A small image diffusion model, trained from scratch.
Training: adamw at rate 0.0015, 5400 steps, batches of 64.
Rows from block 3 of a small image diffusion model, named by matrix and row number. Rows with one number belong to one neuron. Each number is 500 + 50 x the weight over its row's rms, rounded and kept within 0 to 999. All counts start at 0. Numbers have three digits each.
After each neuron's rows are labels from the 100 images, of 14976 (inputs lightly noised), where the neuron reaches its highest value: "top examples" is what is common among them. Only what is clearly more common there than usual is listed. The data: made-up ball-and-stick molecule models. In brackets: how many of the 100.
# fc1: MLP up (model.blocks.3.mlp.fc1.weight, 1024x256), inputs 128-191
# fc2: MLP down (model.blocks.3.mlp.fc2.weight, 256x1024, transposed), outputs 128-191

fc1.270:456531548489441485502588545490441468526466462537516504459538434553481498493523573448527479466473505498590494522470516512518628487486513465471554569561451376531488555498473508490502571578477501
fc2.270:393569489484402521544534513496534480507546556461572373503429577504470585441514436542464470473537486445495526517457570501523512455435499494560508508559505558598526491500473491540541437469577514
top examples: space-filling (83)

fc1.631:516549441455425504505528637550529520555536521422562549481585548549594512432443518549498501473447489478521457568511524486520515521541426491513431531521567522544411486445412500581575528427452409
fc2.631:570464505440433529448497526514541571556488520397503459473586586473547406536584523482478505540611474499536485502553564542489492456502434528486595502462546471551507520503402515430541555545514489
top examples: green ball (76)

fc1.738:481459547527463472453449656535462476463509549459568430426507459446514513446484482527520494511575422573505485499492494565551393486534513488482563466449504500451410539428485442466454524498579554
fc2.738:472479555520506515464467576509523470526555609456523445620576488449502550372506360598495482476529445475529558520498521547436511413524542453462439549485533452506411499512439477601565578522490553
top examples: space-filling (77)

fc1.727:498510509580402503503520430548546520482505454497504378468467437427462544515428519434462491492414549451491536456516484596483514423493462510506486539465520509565476501473577561442476506552491512
fc2.727:485518472581424428508505455573517503483495550543561521557476519462498371483594527525501465464514476530497526574534454612478482408465483521540484450511546478569478493452543566543503516499504508
top examples: dark backdrop (90); space-filling (67)

fc1.761:546493501503508557499533470529461564502545492550569538492481518543533518528447506525486573494563509510418524522455542437574508542498495541442493585578486538475494531467434507567534454572446583
fc2.761:464480488474457488481412489485499511453534508496407437487568549514524514492512536513523551505559514473438506473582526504445500499489458519528519546551524500489440625475467540426558451399521447
top examples: blue ball (98); dark backdrop (92); space-filling (75)

fc1.435:543498476486488505465609530534559483422499597409509604503676593592567412483471474418525502499525520526522483491429460522435478523503488450542491458427559501547524519544550441537541477580558587
fc2.435:410507543513436480343530493562564493428490453533564414447469486571501447536483530623489580511447517469438445518546593483533521516533523536476499455540464516456517483555604450488499476470506542
top examples: space-filling (70)

fc1.195:562526539531542508465504497539476440356444544442590441476518522488520426588522497476506571381447577495634513527444503549497418483411510569485485489493467450515487528563426532504562485536544476
fc2.195:435550451443490464471471547548455487452497515685651500543451522568475404589476529522510520461455515434469478478526462482541558511537479458554452444572537530500505475521466455500522452495540529
top examples: space-filling (87); dark backdrop (81)

fc1.508:510472569507454423457536501472485503519547549634483470470528519528433530515497515398499431456560515435489497598541540416485488543509545462493518497437489637499468629479460455477458501440628522
fc2.508:466396475515446495465438490464501477539535475412520486482515447484461548513503462569502508423578441551398501528444528467476536433521505470465471548535564432428549447548486603477615528427496564
top examples: space-filling (60)

fc1.53:448548502460425564449510532448529631597477543519436482388449502499517485546511414489492591403379484460452635497421498434473472502567498495568527494525458437527488581507602474505522471524458506
fc2.53:541509460500486505460515544416471510507552464562441533495462443566534521635474466502504460456497544473512507540426457403554571446531444422422425521539492597473497470529570540474427488531551531
top examples: space-filling (90)

fc1.698:519514492496568529503424559478564557550472482472484602482440547612524493495479446507583539427542480489445562544451456482585523411601586523536613482457490479493464438401557579504399477548498505
fc2.698:507513539470574513446476549490507543435544545506487383554524526571509511464514467472420554550471524497461575496491476492408491442528553465469343506575496433470477471391534489520404513428534438
top examples: dark backdrop (83)

fc1.457:594570489441461472542510513438542427532526498438671603489477492499502525494476505520397494604465548509513517444535574459586468489521476449562494459406595452528506558539542458565463515515478483
fc2.457:294471493404511532509500488455494519507498500549547539491494581495505517484495481406566495438456456535530485577473435484507457569506606525475512517529461512564612421454479506546556541510477496
top examples: space-filling (83); dark backdrop (75)

fc1.629:552466369507486481463585623382587537526581466494471590606541585393448526512610436481420416535454526512488523511558460533537471534616442538494490566549386546547483566445449566506528453493482492
fc2.629:406451433471544410502563558531457540569470517495500534608483459426465474459494427450565522510492469471534481487364533496533505539540459520512489392445442403423374495474466506532514435422466468
top examples: yellow ball (92)

fc1.277:414506503517525569486627605516534404560403476430485462533457465543442471544494534498414574504479451432427446514511564565406495483470475443443485588551473533419498489485473483558470461494515627
fc2.277:692471477528475398521564552461425417513582491441515497515496505425524542512540551487543543469447569525538497500538507517601524499437474417589515457560545485488474528473500434466440522584433648
top examples: yellow ball (67)

fc1.229:498491534551488485538442506490457463502502466395591567429557528472457446451427493501487388400434508466611408503486494450543565514432639478477512600552456465368572456599510535518455499522510450
fc2.229:580487506407525474427474530567477476536437547468572499461540510518485500558509528449481444573501496484562421507504565508459558567523581527505468427467492593407468459621508486570550507449463487
top examples: green ball (69)

fc1.528:559496485489524520523504441491596524449514595503505652503603479428525443365557459517503414573473488507474571451438467499534535514483511427459459433475618500540497467469496471524545470487473456
fc2.528:434605551405477569492521465502542509552497411527468412507437456485499487500473474455491437434500536531481507593491424413459536432463512553473568470521555539502561455437508520470537478569421445
top examples: yellow ball (81); space-filling (73)

fc1.31:448536563515598491456496528490442548576468474490560485497490469473467463502460475513532544514444457465447396526553522467511414494522528488555451472447487460495512525503610457513382497558543457
fc2.31:307509465554475479476505497573485509522463494632546510481460500568492512463504546520517460547410530446560551529504507512506551427491495469519546525530505506526445502514457442514473480529523548
top examples: red ball (98); space-filling (76)

fc1.684:447462452564451487451583452459413519441542433514510543581561517452480512411520523453454452426419519473480502539530408496487515580455449564468522512402493473473464466562443515516499466495465559
fc2.684:563422464582471477432602471412482490581504437509536495570534408501425574491493469558544465500555551536505471484554439497435540496460433527557538554398467518463503519552484528494464458517445486
top examples: green ball (70); space-filling (65)

fc1.287:496480464519531535454484550505481463529555526499554533488549530508524463442628406530455409517448530534464423597536502386523528473463457578492496503499556459463374601565517534488556532443524614
fc2.287:562426553507482470414410482484505468522484452507559486415418547474505452463445507548557486542507618471518483435582555481459462503436498457525534496519489608448423595538528464504527458539415553
top examples: green ball (89)

fc1.453:536512447495549538477490513536513491513599429401561498534486439527507511486420540453510551547492500439553534558453583493526454481520373517565496444535481572530576571531500563495459434412411470
fc2.453:521543458620565457515560498375405469512487524545506542473413423544497561513513495530555482374489522457511558482518523372558534565477598414531512522409496371433574446538479518539461544508577541
top examples: yellow ball (78); space-filling (74)

fc1.462:631537509466496497457523516532597584551503442436561434479452432474493543469436539546494576529459564574558475456455522503603479466490571525590450533568457451488507544484468556470529521516468504
fc2.462:329604484517541484473517582463559567469507460500543538550451570508521477419499468428521548512500529426538512459499490480485482538497514508499481419458491525519524509498522456519493567522490464
top examples: space-filling (86)

fc1.230:454491475515567498511526507593548465480484430542593460528495535465422541552397407569474521435527429485390506495425428403529398555578565484414542553478526578568482548567398439495584475508432517
fc2.230:707454525481471458450475508498537452462496527583423448559524542483462493518511467501457515479436462549507504536574449483437489505522503512507438540489554421543492447606514503522491624510471495
top examples: yellow ball (88); space-filling (72)

fc1.113:499447414467513495514461534410461499434524497544482423499434516378525476481612520479406420560514541490500536469589547388581534561469429537400518437495420540391551581489459453578453462477539526
fc2.113:532498445510497515448478491425478459559452478553476584455594492443556505428436564492578408485524466512494503545436587396403507647440464475551455563542430498414481584519487449384421580550451463
top examples: dark backdrop (94)

fc1.679:491503526546524483458582537427481519376518528596477516524459523460457486430514445498393523437520509503628508552479513432521522434546463442462555481599479476514583498548637462533442473519423529
fc2.679:626448528576527482442573501515430492609495454561418480467499503496464498452472550489580488494519571477555460478511557434477530486502462543500454524611458540469467547435569473494478505470514521
top examples: yellow ball (83); balls: twelve (26)

fc1.352:477462527514642543439510484498469412373535488539523466553469504546464490479502502466490419556546536479456520484498488507511423493434457553480453587518440464450481481522470468525507519499532592
fc2.352:496429535506562455438478509508503434607547539470470466479484462513501449491478524514537484433470424522465528477527514598430499531462447467514557467531434518565369590516497445514404575566487485
top examples: blue ball (99); space-filling (68)

fc1.593:505460571476540492464466501438403435475471576477512469516495577462569551483443485534531451555460503484434433499507516526394550437532436548499442548543477516535494460567447448456335404496474616
fc2.593:526455597430544551441473518407482508535492454459595600526467478505505496479582556508496459468500517570552457500494596524499496423498417576554508450541487436532509457494463472504350524569485564
top examples: yellow ball (78)

fc1.42:529428452485412553435527530442371454439443560520489507521465393564546450473574529491516531570434464485405529533465535474442499573488531468480586464521452543410529497595453523512530384592578551
fc2.42:464484489478484484429429472458569520510610527485465433539560513513467537525456528509501557552526440482449532522561642575488491480511463523528490511595447398498399547661497498487563605445534472
top examples: blue ball (100); space-filling (68)

fc1.534:593458616465611525410478529411435444458494459493595491509483567545488473440521485423517502538427529491475434479507513434482459503440612456498523441446437518419512452412510559438410546456518554
fc2.534:432530453544478428404469495565486465499462429546545469486514488486507464413542543596476531575466532453490577486540478495514475488511458549562563456525510570484484539552471466533496426518460517
top examples: green ball (82)